A small masked spectrogram model, trained from scratch.
Model: 6.35M parameters, encoder arch vit, encoder activation gelu, encoder patch size [8, 16], encoder layers 10, decoder width 256, decoder layers 4.
Training: ademamix at rate 0.0007, 31600 steps, batches of 64.
Data: trained on telephone keypad tones over noise or synthetic speech, 39062 training examples, 51.8 epochs.
Rows from block 2 of the encoder of a small masked spectrogram model, named by matrix and row number. Rows with one number belong to one neuron. Each number is 128 + 24 x the weight over its row's rms, rounded and kept within 0 to 255. All counts start at 0. Numbers have three digits each.
After each neuron's rows are labels from the 100 clips, of 14976, where the neuron reaches its highest value: "peak on" is the class under the peak. Only what is clearly more common there than usual is listed. The data: telephone keypad tones over noise or synthetic speech.
# fc1: MLP up (encoder.blocks.2.mlp.fc1.weight, 640x160), inputs 54-107
# fc2: MLP down (encoder.blocks.2.mlp.fc2.weight, 160x640, transposed), outputs 54-107

fc1.211:147137113117112142119142152099138135092174105156146128165133138161114124139153159109093106134137149117132116158136115137115166135129134083132138131173178183159114
fc2.211:143078164093148072143145108141136088159105143077143141107104113097155154122132084106119103124076126125133114092130123096106106095125096132127140182119078134113144
peak on: key "D"

fc1.568:182135106100122106143119149117115119101111125141164137142124190158120133121144168119114125120122157159125120165147114144129122145154152122124132150180184151168110
fc2.568:152150156107089126114132173098127117102098121127113159151119138144108113132144154120121142121169163116122121161143143143115139073120156128107139212138131122151101
peak on: key "A"

fc1.509:167121082135160122119119122127126132090113130139122120113162157162126148100148121129120139109168120147131125180126133148129156131128152137110120132167153141159147
fc2.509:113073107145112108085143112130108127166154145163076113136144111114117152129136154102131126127161079159145137152080166170147087174127131150079106050119145106107136
peak on: key "D"

fc1.431:151115124095108117122129158135191161126126130120173135150130183173143114140163154132133143127110117119088113112134110099135099057122154063114204141136095153134106
fc2.431:132136128115159098128136101096109113130141143112115143129143125110135153126135082143121121099110186127133122131161117121122141169115118185122106232151157102136126
peak on: key "1"

fc1.142:140119148152161081131116129100115138123097169150137125148137139138091149105142116132114115115126148157128114154150102159125157145148155114089113149151169068142134
fc2.142:123143142094110110122124158106145165087113144130124152134125119172124096113164137134127141115139116119103126155134091143137164078124148114104140226133148099143106
peak on: key "#"

fc1.205:142105124142137105136134158172109128128131182114184119137130142173115115103119096122129160118096089097131090103154134108108128110121149130110122169122114118132140
fc2.205:093132115081133124127122092126096133121110138122129155138131118076129135127148111126146111087083129117141112114154106137122137119145125130108115204137136090148081
peak on: key "4"; key "1"

fc1.67:124121121134129139124136151097114143111121165121164127145115111157115102127146121129129164131071157117114079111142118092116133142122158147095157154092144152124146
fc2.67:164173139093100119129127139129115118097103107138132132142132147151122145074117140147147127129172124121148150179130113150136157078129147110142145229156113127135103
peak on: key "3"; key "1"

fc1.469:135121127132157126136115151101131125097115118117142138160141128120176150134138100130145100103122160126153098134109137125092161153166124118110130145192113089139113
fc2.469:143132156066124133120121114115135086174103117103129118133123131127104118138170105125120128146117124161133112130108150111135119101132125127121193110137060150107135
peak on: key "*"

fc1.465:163151123125105126139095164103126114141133124113179114152128162149159145093136116139121128131109147140130093119183120117111115162168150127131141164142134117098112
fc2.465:134139154083119107119132133148125140103094135105111150144105119136140115133148140140124137121154169119095139135132124143123145089127132120112161255135146135176081
peak on: key "A"

fc1.94:144140134129156120167102118142121141105092111132148147126109171137132153108129136133085131127101144131129113141111123128128159144167103125118100165155142097160122
fc2.94:137133182109120124113144151098154093155115141117141136133137140134122130146164113105130120129124167131114089116108120121119129094113141135095202202140117148113101
peak on: key "#"

fc1.290:149108108134133105125131143134112167138052134117147153136102167149138140134152103153137162107111086115096095102120094100108106095137204120094137155140108093112141
fc2.290:126137159123148115160115156119087109142073135085121155117097137164127130144161093150145120149129155151101121109118116117116122092135149127132176234138127137109103
peak on: key "2"

fc1.271:142133098121143136120101162115167133109144152145183115158151145187133159108148127129108119141144128122136102148171136148107131118145140109106152151167109112129135
fc2.271:134086170136126088127131102134135129126131168100135123107126102138133140150161104071125130145106136121122108103097139146118100128128113132068137247126133150115144
peak on: key "B"; key "A"

fc1.473:152131085105120155117127183146185146141142156107159121140152130188134132120147105105147099139127114114125114116167128110108120097134140110115174148126131109137120
fc2.473:113172112108161098153121128110085119115111089131103175144124163129119137142194130161117136086130158134099103191135087154130128122129126182142068194143135126131120
peak on: key "1"; key "A"

fc1.588:176108100148103137122127186144127145105151147109156126148132174182144128142148105108142156132110123114132083097147132109101116127144130120102164140130100126101135
fc2.588:110193146120165126134115121070091136138088108106102161144116162160123163124161098136157120098138191135129105112130131135099171150147144100138124132152106111113120
peak on: key "3"

fc1.269:137160119102136138129128184105134128087107131116165144120163139138122148105142110158139107110116137122135102140157116131104159112161156133136160171148127124106117
fc2.269:156149164095126132127129135141123126130083146089130113129125157152092121127145099127143121157150130146141131127112134136133113093128155140109212207136101144120102
peak on: key "A"; key "B"

fc1.0:156164111132148148171083144116083088117124119140147149123120115107151150118118079189137138107129180099151118160143116122086160123172133172153112144136138147139144
fc2.0:118083083132118131138135131156164129179121132133114105113120094094131112144136164137086130157143042158118144116150139115197069128120107131129142125098117119118130
peak on: key "D"

fc1.344:149151142162154139120135152106103087123142142103116115121149127138143175101117070119148092128117161106173130129159126146083159179139133153118115132145124078115159
fc2.344:124115117067129134127136120135159134150114103138111127115131135103102097147105154136138115131115103168126144147061121113184109093131131172123092062116128156113143
peak on: key "#"

fc1.73:138146089115112145143127150104123149066147118156155137144156126149096130140155131124129141123140143120129104168127125147131164116145149124124149132138150181177123
fc2.73:125088159120161105156148128079131091154117111139110166086123076104170121082108126088119094111117108159125129096118142127105128165132112117152091134125124098114140
peak on: key "D"

fc1.218:162170126109123151143119169126121129072121114129144122142143167152128121110165130123140111123140173124147122167149100154107159121140148103170165139173115168158116
fc2.218:117130200121120090114153152097122120156097144113117179117134093137115137123145094064122094120092124154099114122101153106100102108119137141101124191101141153129139
peak on: key "D"; key "A"

fc1.427:153089069124113138132113145136123143120120141107193131142118137160169144134130143148144154132090130110119093110135107094115102144152123129101168145131085100091121
fc2.427:152118180139168102142128084092126116149123126106128141124133139126138152152166079135090119094120180156106106112097144122098137194128096147118118209133132133111147
peak on: key "3"

fc1.103:160147119090116127123113170152149165136141119130172123149116159197125093132126157148113107118112143124081050109122131087132123123138127111139165161138150128109116
fc2.103:108189133158125174139126187101140143099123109158106155139153114143104084089142121123128128119154067105151126140131154157136157138143107084125113246119110126140111
peak on: key "3"

fc1.309:150180132140125160129134174133132104099143114144142124129163094132126112111126101149113110114150144149149113144172146153095162135135136058180147138117127129159130
fc2.309:093155096112125134131137138076111152118077137146111131123139166143059154111116116118173105108125114130142150158090117153134166137135174155125117130144150113129132
peak on: key "A"

fc1.542:164147120140144117151125144162085099119069113118136142111132178123108143124118119142122111109132129144123117141120124134121150111143148137171120151196121113156132
fc2.542:143046120155148121135113104176139143091187109104146117087177129082115105164089168072118108111121112146104121112136156100137096149154107119142119167103131158144127
peak on: key "A"

fc1.557:149128076159128165141116134136128104106164130109143114122128104145168152119129129135146145143129138102140118119169137103102129160121132132117121146109123114150137
fc2.557:147103123105162120139133093112106140156120122123112160135106147076114160139131090136113128079110136156119132113106158120119108191122088160122099095140139105128158
peak on: key "A"; key "B"

fc1.51:189157145124124132144110138131104106107084141118141136118173154127115134071135124097139119097142135151148112166107133146119140148171149133142122165153145134174132
fc2.51:134178165126139146142116131133107111133100130121137123102116191158098129092099099119114103131147135146130125151106147153103121109135140127127153255159116136112144
peak on: key "B"

fc1.533:168147140142183134125141170141116100090141131138182110148138123145137149125113110146122125110131141121150097158115136141091164119133133150086133146172136129133148
fc2.533:083105138116152126131142157108114138176125140153112105138140094144093119136130135112158117118110029146155117156098136140194127119133140147097149184125121100088104
peak on: key "D"

fc1.10:160121077103120109120139135154146167150114121119176151126116156182118122120160168160121135117105092124082099136122087105146098116128151118098105162120156104127142
fc2.10:144139149119132112141114127159118146110090150099097129134127143131145120148140116120115116154134140113118094101113123138116103152131136128116148255125152148103108
peak on: key "1"

fc1.228:158151127116138109144082124141106129153109133128148139128122208131113153082148115153112112120118127132141107123121133120117108144165141132117151168183128100114133
fc2.228:117162178102125124127121143133130118134117137119150141130129112166123092125137112133152123144133123139108103117101121133139127090127141135105209255124098136118102
peak on: key "9"

fc1.587:155155127129118084156122143165109184143102115119131152122092166159123114107131122134150156093132089138095123117096150123143124090141140111117108136131161123136144
fc2.587:148121157138141110144119111141134095134148149104118120141139130104168158141140089095098093141100186111157107094198122103089113135128122158136142189146131158107100
peak on: key "7"; key "*"

fc1.247:152157156162116152110119171104110122128136152118149118151148102146146140087112110113160128117104165113155114113084115145105148180149132147086125141104117112116167
fc2.247:152129121098121160143142133167141090118119121096193126114128162161116126109133123140142117105113123120118117114100120133121122077137134126132169196121076151106153
peak on: key "B"; key "A"

fc1.190:123090134072098114107130183136213143121172141145192145162122098159168091136125160153138134115116146116113110133157099093172127088130111106122200147113086104116114
fc2.190:143131150142146132110145171082159097129135166114131135155134115152091158114109090102134106110123161122142129141120125117093117143130110135102155129134117116117146
peak on: key "A"; key "2"